config = dict(
    model='image classifier',
    dataset='gratings and oriented noise at many angles and scales',
    train_examples=197500,
    image_size=24,
    crop_scale_min=1,
    horizontal_flip=False,
    targets=['angle'],
    num_classes=12,
    arch='resnet',
    norm='groupnorm',
    hidden_act='relu',
    weight_standardization=False,
    depths=[4, 4, 4],
    kernel_size=3,
    stem='deep',
    avg_pool_shortcut=True,
    widths=[48, 64, 96],
    label_smoothing=0.05,
    loss='cross_entropy',
    init='small_normal',
    residual_init='none',
    optimizer='soap',
    beta2=0.99,
    learning_rate=0.0035,
    beta1=0.95,
    shampoo_beta=0.99,
    eps=1e-08,
    precondition_frequency=50,
    max_precond_dim=1536,
    merge_dims=False,
    one_sided=True,
    adamw_lr_other_params=0.00093,
    max_grad_norm=1.0,
    max_steps=16400,
    batch_size=128,
    epochs=10.6,
    lr_schedule='linear',
    final_lr_fraction=0.1,
    warmup_steps=820,
    weight_decay=0.04,
    adamw_weight_decay_other_params=0.05,
)
Rows from block 4 of a small image classifier, named by matrix and row number. Rows with one number belong to one channel. Each number is 500 + 25 x the weight over its row's rms, rounded and kept within 0 to 999. All counts start at 0. Numbers have three digits each.
After each channel's rows are labels from the 100 images, of 14976, where the channel reaches its highest value: "top examples" is what is common among them. Only what is clearly more common there than usual is listed. The data: gratings and oriented noise at many angles and scales. In brackets: how many of the 100.
# convs0: first 3x3 conv, stride 2 (model.blocks.4.convs.0.weight, 64x48x3x3, each kernel summed), inputs 0-47
# convs1: second 3x3 conv (model.blocks.4.convs.1.weight, 64x64x3x3, transposed, each kernel summed), outputs 0-63

convs0.33:461523452522450453497568517506502528503487481518479507492470485521523549506509496523461514512496517467503501537460512492502504478477489504507525
convs1.33:511496504472481513479465514440499479486488495493497502473490502494461533497476531501459502517510489483475480512504467545515487481478440485472468481483472469504460470461452476474465526488475473
top examples: stripes at 75 degrees (83); windowed patch (74)

convs0.44:521512506460488515506518541486504496478443512496452482491494452528507497473506476508485500469482513461545497476569476506534507480502484510484479
convs1.44:485488510519508496458500488507527514503522564511458487471496530475486495519492462493472489465504503495525474480495522445473477517564533471479514541488490490473501464549506503529491483499517537
top examples: windowed patch (90); stripes at 60 degrees (52)

convs0.60:465478485481493524525495478510508519523462509516491483490520495518486503495576472446552489533469535467519474477487498532475491465491514500497504
convs1.60:489493481487522532466488494496461486506460473454511494486474547481528501524494450484495486511494464462474509514488524474515487465498463493506450467521513492556485502490528478465514474483472542
top examples: windowed patch (78); stripes at 30 degrees (67); stripes at 15 degrees (28)

convs0.9:454462522502509524523506460489490439506486525523489502545467489498492480466513498507532497514535520479504526475464460517471481509493468487487453
convs1.9:508496510522493494491470495493545512502506567497448479505491467510469516498505495508536505509491523515505521521470491498498533486504514461491501536453529552444493492487505516555519479510547458
top examples: windowed patch (91); stripes at 165 degrees (43); stripes at 150 degrees (43)

convs0.50:453460496454531506488472493514516534491462520522502476482510535512449478482526488473552497522528511454524492474496505492512506496483518494526539
convs1.50:522504515500513528492481470486470490513453484466495478513487499512542507521515440466496491490492462471474507527501561489514499457493497500529475487536488531564514498520537501489507460500505542
top examples: windowed patch (78); stripes at 30 degrees (70); fine (52)

convs0.25:500504453496498524509511476493495509504463531522496461496506517520497464532506463507444496522472468443478519501503471499557489479486514499547474
convs1.25:486474485465526500482472480534481516511535521497497497450504514469461481493490530543501483506502552483474480470476485453468493488545477475451491475498514476522501482522468495452465494480479503
top examples: windowed patch (86); stripes at 75 degrees (44); stripes at 90 degrees (27)